{"dataset": "simulated grey scan slices of phantoms with and without marks", "stem": "deep", "avg_pool_shortcut": true, "init": "torch_default", "residual_init": "none", "max_grad_norm": 1.0, "max_steps": 19600, "batch_size": 64}
Rows from block 12 of a small rotation predictor, named by matrix and row number. Rows with one number belong to one channel. Each number is 128 + 32 x the weight over its row's rms, rounded and kept within 0 to 255. All counts start at 0. Numbers have three digits each.
After each channel's rows are labels from the 100 images, of 14976, where the channel reaches its highest value: "strongest on" is what is common among them. Only what is clearly more common there than usual is listed. The data: simulated grey scan slices of phantoms with and without marks. In brackets: how many of the 100, against the usual share in percent.
# convs0: first 3x3 conv, stride 2 (model.blocks.12.convs.0.weight, 256x176x3x3, standardized in use, each kernel summed), inputs 88-175
# convs1: second 3x3 conv (model.blocks.12.convs.1.weight, 256x256x3x3, standardized in use, transposed, each kernel summed), outputs 86-171

convs0.164:165144120149133079109141103136127101120118122107202095067117089159108101135168147095118130137112086132100115090131135136098125128089188147086090120144157093085130172101155129124095104195100172112101158092100108191173149123155108136091095167106095137208121144122104
convs1.164:115142194129165127093132116117120115146153201090107147155126116128137097124120100087143082072101130134149155099121133098081097087080118089083149132098141163151184156110123155058124130109071109125131070085142149171091113105142198111090130095105121123138145150
strongest on: head (100 vs 25.4); side: right half (74 vs 41.6)

convs0.36:132113089147108126128140051126113031094146163138154139138110097132108112085130160087174135141120027123140120148118072140071133126182153105126101079161123143149143150134194117148130137193169154122142163134109136145129120121154137148145134164159156146187173093119150
convs1.36:160139172178146119088150105137108102129098158103172136112148146178134148063155124101105153140086111142127151155135078134112136135165129087025142134090147112115142106053150092102025148160090154122062116125160128078154178110137175155142089085125107102133085132
strongest on: head (98 vs 25.4); side: left half (68 vs 41.9); several spots (47 vs 17.4); finding: bright spot (38 vs 16.4)

convs0.79:153131150159146070103155113120116108121122157126175080086128099161144109142163165110111160169137102120129128136143110153112108110103154145125118114173137072056150156077138152138080149166084192130125159063118110193184151113157108143114093163137076108187109162108133
convs1.79:084136163108149108132133097097113126129155191118083133116102131155127120164083117072124041102097121133125139071119127116093087067063114091112166134118120134125192162116097159088127114106110105098147102087113098153097077102139188077071146117087112135101183163
strongest on: head (100 vs 25.4)

convs0.227:147152130141115076151131135153157140168086072154136076058159148123141162134135095147082131093127097129121118098118135133146122085090089124109068113135129085032098132097151097123087130149056167125104135073134103105155175088149107133143133145110097075120091168077153
convs1.227:105108093102166157105110082129181157129149133092086171157063128131164137177159143096144092142113113185093105122150100147054079122197105099101111127107152131136153140099102128178132045141166121089152144059095077078148138119113137124078125093159087101067166160
strongest on: belly (64 vs 25.4)

convs0.50:137137148142088119194124100177177084152167124095072121101159122116115204151147115095095147124165118141138163132140092147116166102110074083130159161135151133155086065144203108140125138062165120111202122156108129054131114118179135114145106120138105146060109128184136
convs1.50:099106095114103170132111107156110117148094089105093181173093113112131124106184152177158136198050107133095124167165089109072094171141096108155155125113134121154094111133106096092136110096204116088128175135106082107143182108109089160107093118117112129100111109
strongest on: side: right half (69 vs 41.6); chest (56 vs 24.9); bright spot (40 vs 16.4)

convs0.49:136122198164124100122147165075015152073089164121123095102127164176183145150168183137088097124163143147165177187079071133171099089137036108141121132156116122105110108118146122168062124088091120109134105128147092061133155099125130114112138118157121112088081189041126
convs1.49:112106099139131145148112138140162132143122126130126104152131120105148121131149069130151153087160114121140109143133081112129101157178089117129127104085101105151072089073067066209107161135115110115105072126106075115110140092111123152135064127106119122108105114
strongest on: limb (100 vs 24.4); crack in bone (38 vs 16.1)

convs0.183:109186171174097124179120068155096071090130132063153150109102101168159174181185154113134081101174100124128153084058157136088157165081160109111067156121098133061119131137105113156091100126072110130076102089151062113143094135109093143057127126127116103097117165064105
convs1.183:092106095105109102143110096130105078133140108142086080095127129165147139151123104162092093112079091104127134130075172133144173142091150136122118135127112113098116144196113159075141126142091153155161099083105149172121110126111144145089165149059157142121120147
strongest on: head (100 vs 25.4)

convs0.22:134149153152160145107169101147167119185146187090074158166134077157146124154175162108139196190131112104160126129125175154115114158126138120152150122179122099070136114117123169145146145075120159162153161074130187155142064168151151144113121136152118120130130150121122
convs1.22:095172181137168091093151091084149135127136187109089131146133177175112114180110158065147095068091145141175204083132133105132104080070157128123123151098153197105154186164093124093106147183133200171158083106092134102095080139131174089108192091091160104167160134
strongest on: limb (76 vs 24.4)

convs0.136:158120138136104101143120134163142127163135157135059121111149158107155149141119143115075156182158140106156119130144132114134118094105071090166157151179117096061148024111112099125082125032089120158123101099128099126159088079129136144155119082142097105020081135121154
convs1.136:121071131115101138085088138101143096136149126121087122160123085128100124219119121108154081100082089127135084099144143097120110091082119110141133121094112101113134234193098128111109112113148115093211108130074083117131073106119088069084238072081094082122160089
strongest on: chest (90 vs 24.9)

convs0.207:125149137148097125146141058131116055118146129123161147125073082153128138144168142065139128112122081097059143144114142114062163147154159094111099087120102062110112183059151127134101113147092132139117124051064130134136135110155085094100060115078076068167140126087116
convs1.207:085128133102118107135146085095084093129111116120101122059090138128111136075090149103059082178095081111090126113101126159098149111084150102104126114166097095088095080081128147055141119110157132138077178124119126120143114099111129097098103129093125143103068129
strongest on: head (94 vs 25.4)

convs0.118:145114091087126096116133169123140168179086056187078077075156171085129106097061077161115129076102131117095074094143144098147113084131094117078056102125121121082090113119135087098137112114096113129074107134112127083113163126120088106167143112060134103091116128107155
convs1.118:168109114161132135092117143125171138103143111091161124148141118074133123164148137107121169102165124163120094122116110131118109123221100123100087127113143079104108111078135102245114094123123118111129128114124109049144134125117077102172107087186077065124137120
strongest on: belly (80 vs 25.4)

convs0.141:138099078062114095116125129120138125160073039161097075072164155097128099089047067159144103068067090131116064074143128094115109092104129111092063085102140163123096119159151088096164093146124112117090126170143118106104159147105090115152160119095174141118134128126141
convs1.141:180117124171149145104122131126180147112135116115177127157146124089146113140164128099134196096145141163139117122124084118114098121225116118074096135098159103123124127083149080224099091156113148147128106083129109043143131144121089103172112104182090085134120122
strongest on: belly (94 vs 25.4)

convs0.43:114159167160097152173136104142136104131130140082079142154119107140130185162151129112117129126163151106157170110067136146117135128123071089132168170118084124149112052126161130160142126045169115124174103152128141055122105141119131097100109122152114113071114127147096
convs1.43:112114122108127158119068128164102094157080103133091146169138101174137106152159141201165152157029113110121157156154116105071127204121152153165135129091119161170109146158101097076131123175146174134149141119095135134115148124087106171116138114080161128127116100
strongest on: side: right half (68 vs 41.6); chest (65 vs 24.9); bright spot (45 vs 16.4)

convs0.92:170136135153156075120204112148132105125128129135144096095120108177153126123159142116122172120132059123121114098173083173102134125133116174100062113166130099086125111097135156102062124147065194085107170081117070161222144080164110149136105165125111121159113197117146
convs1.92:117093170095159090134144109112147125108143167147117144091116082115101066162096085087096061065096145149140079087096123100148110088081128090090143128109130142108202154152138124095134117109100095131157068083150132148114092126163192090093154127120121129122169167
strongest on: head (100 vs 25.4)

convs0.84:117114152111177149093116123097162141174117164079078146148092023129109087124110130143113178178131166125158131143105175174141089149143120151120141126130103068112134125071085170174183147061138125157135147095131192143107102181103155117055078125148079071091113081175081
convs1.84:114247089147111107097103136110110112105131108104134101134134235113114107112127137114123123082144105078148234102115117104130120112137103143130081157113130099122063109114097131187135173126100155085110087144118140088079124108089107127148128116133095097162109109
strongest on: belly (66 vs 25.4)

convs0.198:160108121138155109094154189077028173091073121160170072120112149142144094112119152152094074115122139158153143152133063125174091072131071141156116110110139127084126143124095096116063130150067117083055142119157070124102119093099137148120153118150137109090078158064119
convs1.198:112125130122143144127126130108159128122135148139128111136131112103158124154120054092144125057188114145112105117131101099137094112180093089123096106111108128146087102077060107233092140139072093136117048100097043108127120069123150124130099118107100115095122121
strongest on: limb (97 vs 24.4)

convs0.177:144147153158115098192162132165160119141132130118089107074163137152134211152183139095092136120162142126142178150117087153120163109114062116129165156137122106112094062116169148135098108049139161114195134124097128071178134099187124115175112151134103121090103163139157
convs1.177:085112139085115169130132098149105118160099128107067188142082124124159143116130146156135087202066094160095133150166103133076113162109130124145142104124095123147132104115107099087171109108215133094105210133092100113190137123136112128084104112086133114085111127
strongest on: belly (55 vs 25.4)

convs0.192:107087150141165076081096120100113115105114145117162075088179120135141076112156152160124122152146100126143093139127097121141089090098137153125116113148165144049135161154095174142084138160080167130089159118168144162139134109126141148142174171155161142145139158130122
convs1.192:094164154136180161097147088098160156110158195083094151186118170170196178116139110075184145133171138143126185119176074111132096074143133121067091123098140180147107158119066093187075133180124123144124099070088062112102097131112175103091151082083114094102151142
strongest on: limb (97 vs 24.4)

convs0.64:110165175172148166119149110102123130119099153068112148161117034186115150151170151135127135168146148106157173097059179161105124171133110132145163130134069086112113105093115195141123139059132180133131136098152164128164111134117111108050074155168090076142120128125074
convs1.64:059190146120176151127144110128113106145136161121060137168123197183167133104115161127164084160081107143150219118145108151091114142086172130124118132110100185149118105125067139110136166208151207164078144120077118142137109098124145127103120120038158127142118135
strongest on: head (74 vs 25.4)

convs0.55:162117133145122106142172128154143108143125146172064106090125164162166151101104148096091172095116109128091107129181078127107137101139076131104131125186140101130109067104177152110120122086104164094153137145069114074192160076162123135161090116093097158107094195175164
convs1.55:176021137139118095090087168116137100111105114116149118132159031098056114186122087127122136109118114134170016115105132071130104113150099095134119069111094095089149172136134091172127108088167081069171098136119062078117099089148087091126162066144089062129148085
strongest on: chest (70 vs 24.9)

convs0.194:134162151162071125150122070140096054099122133102171142115104142170160145155186156100119082085136052129109122060097129092093145160080154083128067135131114138062115120135098086141080112160066083097050113093136031108128098105107111155091131110099123113095099161068131
convs1.194:122091122116118124110120103109110080109150118115118074107143108158132146171113104141104111101113095120130111113089171117153172115093150136110101126118113124099121168192113141103124123158093128171181091102108132144121096137114135112113194110077145108127124140
strongest on: head (99 vs 25.4)

convs0.82:112131166183120098185123126159141113168136130124129112101153168159166194159139124136067140062164100113158174114082081150137175099138064121120089134118082122081093092116131109154047143082053123110134122087123131030127144083142133128171120129124101099074068162080141
convs1.82:107058072095081099118111124163132115101061080167092081117097058096122089140177057179101119093114111105104074176093126095133111165190115107123104111092126140130121097156112104147114104116110104135154058091107112117100181090109133199090119135100142124094115123
strongest on: limb (100 vs 24.4)

convs0.202:128107115127138044173100090175201087176167117115093082032143130101127169117147116112135151100116056144116111141150118116113167086106123119128083117141164141096094121142170153105124121104134139151144140120117181063118138120185127142150147142119147136053152161168124
convs1.202:093104114132122168141157103122129122155169134105088209160095131103175171117155150133147137239081115157093119139167107130109144120109130118150118119141116121128081125101108113095143106119220124136126215105105080126158139137107082110088104108101111139104100113
strongest on: limb (88 vs 24.4); bright spot (36 vs 16.4)

convs0.199:176106118133089096154138122179168109179143167136070107100172159120156154135106141116088162163143101124152107108160120115128116071114070084152140129180136108046138022125129093120069146052085121144127099090128095130169104076142154140176133093137113116044097144137162
convs1.199:134074122106103121092086145090146094135160128134104114144118084119098118229110123113138077088093089131136077094129150104126129079083114112148133121090125098100129231195104119124119107113153119093211116132076091108120076116120091064095236072101091089118166092
strongest on: chest (93 vs 24.9)

convs0.29:143133109090114083150123148164184152203098079153057083082187159071140143112080070160104137109117117121130095092141138116153115077110081099104081109123130126055096076138129081103122133055100092124111090110130137082119126106139115109173145093101123108039114125121139
convs1.29:107119076097127133104110111113190150120129104111078170182066127076129104204175124111157118093108113180108089119156092119107088119173093123139104133077167097113092164147101094173131091100170099092181135112075097055141130132109073094097152084138087097097138095
strongest on: belly (98 vs 25.4)

convs0.231:131146146159174135098194100116123100116128160099150147146107053195123103116151148127144156138139068140133132097141099189102121179163120212095068120151129104115131128101133218126072139160073214086108188083133099156198146109139131153084108189134120114175134175114088
convs1.231:091116148104160092125153088125140142105131154148096106086132126130127101144096101089102085090130159151140124084085124150140112095104156112090107134137123160105214141119116133129112123121092124126140064078135147147129092142176194107095130139104120136125180173
strongest on: head (100 vs 25.4)

convs0.120:133113132137165113084182208074032201081097106190129099127088150147130074096108127142132109122126172112121110163148085134182093102152080159118099118139101098112122131079116114105057120108076140091040126108138054132129131090114103155141127103130127087109123146060142
convs1.120:130120140124136144135130141098157126104160125134136121118132117088124102158076074089120123066191112160109082098120116120161091112154103101136091099149103095121126093058104110227120146125096091135110080136120076104152096090163127085146078109142079095105124118
strongest on: belly (100 vs 25.4); side: right half (69 vs 41.6); several spots (38 vs 17.4)

convs0.143:099092083074154100103096117115159105120115091096117115096140079080079087078101096140152123092077080112145071128120113105104113116119142147107098125105129174151086130168117135112170106154176116118111152154156184096095091140107149137107161132148178158116153072175096
convs1.143:132195154137146167082087117108090095092132163070137151173130166170146147094157152105166179172079135120105207141155124121127167117150158159103073157135156144162082120093142108127114134176148187173092166105127143108113145166081110127115113083114155092136082138
strongest on: belly (57 vs 25.4); bright spot (41 vs 16.4)

convs0.21:144121148164165086091122096106081093096118144115208107097131097163141095143156166123109114124149067139133129098125082150121099131102146152107064106135141109081129167114117149129062125198067172094074163071132081182143153101126138144109127177141106128178100175072116
convs1.21:101123130097128104131168081126147130114137170144101122104115105116132092156119070082119072061135134126119126102104103128149103088115112098070147132119133147127165143132114122125128136086066087132151039074141131160104109099151206117079149146092111149113164162
strongest on: head (100 vs 25.4)

convs0.47:127151171166107134183151127156147119125121130098094128132131110155133200157162126111100142114172159130146177118109109153118150119128058113106173178129112122148088059131187132154130128071166133096205123163112134042143122110151133104112101132134105133093099137166119
convs1.47:136080114090111136124085133180100095120057064130115140140120065135108091106154133221130137171061109105109095186122111097072109207147114150151130095100109159155128108129136108112158105126186129101122161143121138112102165122121096187118115127119135121108104098
strongest on: chest (71 vs 24.9); bright spot (40 vs 16.4)

convs0.170:135143165160092122205143104170153096132142133087088114093137120152123214153167135112106117087176131148145175122122085167116170115114060112129140155136132144146091050148192119144112122054173138096201125176116112027128142108183123120125121143142136141084107152161135
convs1.170:094092118095134156153144105151106118181090089140089161134106101102164134089166145195128124205068106159112115159130109153075116187127125118145161103127093138159113088115121112098166106107216121098098200137112105122164171117132090162097093140104117155099077113
strongest on: bright spot (41 vs 16.4)

convs0.1:149095133033146120127137210143144183148102096165097116132112174049148115102089096115094144096114152113124115186146092116179095072135073144125128166138137119115112144122138113165198136127143097114139135130117180046119093126131151114156131094119128109050096137128171
convs1.1:165148122172119163114094155140110116109136130095169127163153135125155141103160109138152211144147142109105140139131112103142158147196109149138064148128144092151072118089133096204116143103136136104109128108151123117129160144091088154162093103149069101124062109
strongest on: side: right half (89 vs 41.6); chest (82 vs 24.9); bright spot (49 vs 16.4)

convs0.129:132143158160126128124174100150147116168165195103049151147121099149136146146158175088106171176155114088135134125135125136122152138129094100130147133187108064076125053079145165130103146035086133143147104057095138132156081109159127118131089092132086106089104139145123
convs1.129:120120196127158101071106115070143113134124169112089141133107122134104093202110133076134076072064121153140126079137137074114111079039142129176115121096133176100154213195108131078129122136164163137179106116086116118111079125160158098102215061095139071113161112
strongest on: chest (94 vs 24.9)

convs0.161:168144123153130083109150107133120102114116118100196100073113079165115102132171147093122129134115084131099112084128136140092129136088184153088093122145154093089134168099156127126093102193100180109101161096099107188179156127156104140084093172109100138207128152117104
convs1.161:112136199124163127101137118117118107148159208097104145154131110135138099125121100086142074070099128137152153101120139100090098089083122084090150130095134157155183161117118157064124138115066113123130065088137150176094113108146198114086132096096123123139149151
strongest on: head (100 vs 25.4); side: right half (75 vs 41.6)

convs0.44:170109138129191051107185145138117142120114135139128068084112110155146100117130142129124173147125089115132105127167078175120107089145110193114079115169129092077152115087127156106078125149082207099105171079124098170202147098153113146145110169143115120170117180105156
convs1.44:122089177110151117141144130120138123109142194142124155110120082116109064142095074077113073060097146164126075086116117106143101092095119083083134114127121124136221140112140133101117122099077088126147068084158131147142105127172189097112139126124115125120156169
strongest on: head (100 vs 25.4); side: right half (67 vs 41.6)

convs0.20:126093124087101097073089092081115090117115128063114104094068066083101089116100120098061141141135119136097106158093138125107069120092147090072139133129139068134100157086146094166151106136145089135147104138078119129107097151121143097056067091082065096147061085166102
convs1.20:134192161130110099085081146108105120152095147103158108121134178153100102094096146122104143056124114091137226089091138082085130113098113157120093162122137084118092127092144144128150143166076173128091078139150156110073108128115123115161090101138139095138105127
strongest on: belly (79 vs 25.4)

convs0.242:143115122135152128088168223067024204079096108189105110129091165136128086101110138142110094107127177119121126156138085116181091098158056146121121131144104105120115114090144112099062134104081119088079112125134066084121140086107115145147138103129132097095105146070154
convs1.242:129123120130135145149115133107153116110152117136135113131136118090119102156095073104128136086182104146108091116123109112169106122164094106132098111125109088127101095056094081245102156129115095124117081136111081084144115097144111110141084121132090108110117110
strongest on: belly (100 vs 25.4); side: right half (68 vs 41.6)

convs0.121:144115213170137114138149158088044151093084174096141101110117142169161158147161179123071098140188174157167194175070072142172112097145041105138145153126116114108112104116142123187080125103114129094152115137134090067130142099131136099088117126147103112097066168063095
convs1.121:109124098133114157140117135141155121127090118142123099145128132100146107122147061143151134088136104110135136156137088108129107180187084116122108105092121103157056091090076094188116173126098103114100074125105073121110150087106135163126063138102125127120089121
strongest on: limb (100 vs 24.4)

convs0.197:128185170168076152187128096147119095119140123065117159132078107150144195183186119097088128088162133115129181101065162121096185172115112080104134156106075105132074114109156103166139092097144102117161100132096124048116100151135102104063085113125092106100079128132095
convs1.197:111100098103079140114130121169106096127088115142107123093131085125131094125114112220098129095075114090099159162100184115124152210110148157144068124122117109143079119169143165088183135129106164154107091149139188183132127112119128158127112136099217138125079124
strongest on: head (100 vs 25.4)

convs0.119:131158161148100111155112086145147107150126150060089117108085062120142160176141146107076147141159151113111167163071169132110126130138098066105132141132102059092122145070149107165126138056122084172183088111082170095114111149144115080073065079099057075113077119128108
convs1.119:102170113115108073145104117074085107151096094141127096072103182112115091079066169147059130125106102084092195082062155108090148128095133139157109129141110068106095073074152136126196132128156161106074155122139157104086106107105100096139063134151153143124046126
strongest on: belly (75 vs 25.4)

convs0.40:122154169164111142185148135140128124113121127093085134129123105152136201158155123109100117095167161126139179128094111143124152129137055117108166178112100124155097071130180140153126124064156117094200117160109134031140117116140135097105103124132113121076101141153120
convs1.40:128103092093090131145102128169092094134070055138127131120125094109118112080141135207113141178090103096100115168107109125087132212163109159149137110122109104157108067101142097145180120116174134086086178142130151122125169127115094188132066144123120139116070112
strongest on: side: right half (82 vs 41.6); bright spot (51 vs 16.4)

convs0.189:125149167163103137183142132135127121112120125092088128123124100150131200155156122105102111096169159129137179130093108136118148128130068106113170179113099132160095077138186134158133123071169119096204119172107132041140116123138131096104104121132115127086099139155120
convs1.189:138097112093099138145098130168093095146076070138132141122129083113131109072135150213112155180085110104103116168110114127083136210155115161149141112121108117159114074103152101134182118117177137093080188147139150124128161139126094174135070141126118139119065114
strongest on: side: right half (75 vs 41.6); bright spot (58 vs 16.4); chest (52 vs 24.9)

convs0.101:145128104101114084135130148148167152195074059171070073066176164088141130106083071158109131078107118112105078099132148103142118082117086110095060097123119118065092104123128088100132112090092116132082113119121134078125151114132096114168143109070125093073114136104145
convs1.101:144120086131134149095111119129180148113136105092130159160099131068150121175167138105136136113130112183102098127136097140104099128221097125103090125095153082121115113087129104227131088125158114097132143109112108034160145132118081105136109084187079073100131130
strongest on: belly (92 vs 25.4)

convs0.215:107125101140123107146105045129134040116148146129111131102112105104105140111158146095188125117110003124113123176137112096074149111167156088143083056140128150132134147138162136097136151124156104153132125120114156124095133111167100133146139121135154132060190102092116
convs1.215:129133147135134146109164112122114110121132133100139169089116146124142160107131150108103141237091114153086107150153103145126171118107134114081123100136105100114101108085155094079101124117196139128097197151141113088182146142138123108122100099135111112114068120
strongest on: side: left half (84 vs 41.9); head (60 vs 25.4); bright spot (58 vs 16.4)

convs0.246:147118148119169074078164173086077163079118113151152082083092108148149075139131129121118131167131152107097080128107129155146089111099144185106122146157127062078125162058156144121114107187078184121105169061111103182160155125125114153125079168119094090194118145069142
convs1.246:114113208158182141129136130114126122110173212112124131120158096126149135102086101086116105047121139152137112078114136125117092089114123082096127139143114148140203118047083150139075156136029120111110053107143098137133102113158176093123087109104090117128150167
strongest on: head (100 vs 25.4)

convs0.237:145119162171161087110114095118096093110125156119209106095132103160150109152149183123109123132154078131140133120131084143128107118104143131118067104149139104070143169108109149138064141186056168114090154059134097178139168110136140136111125168151101118173102187067124
convs1.237:095122103107110100139158088119146133104143158153100104110107112109139091155130053080121072051141124116106119109103101122143106090125103103083148137111139123122143147117110116129131130075070069116160037068137142165093118104138210123076149149097103152101169161
strongest on: head (100 vs 25.4)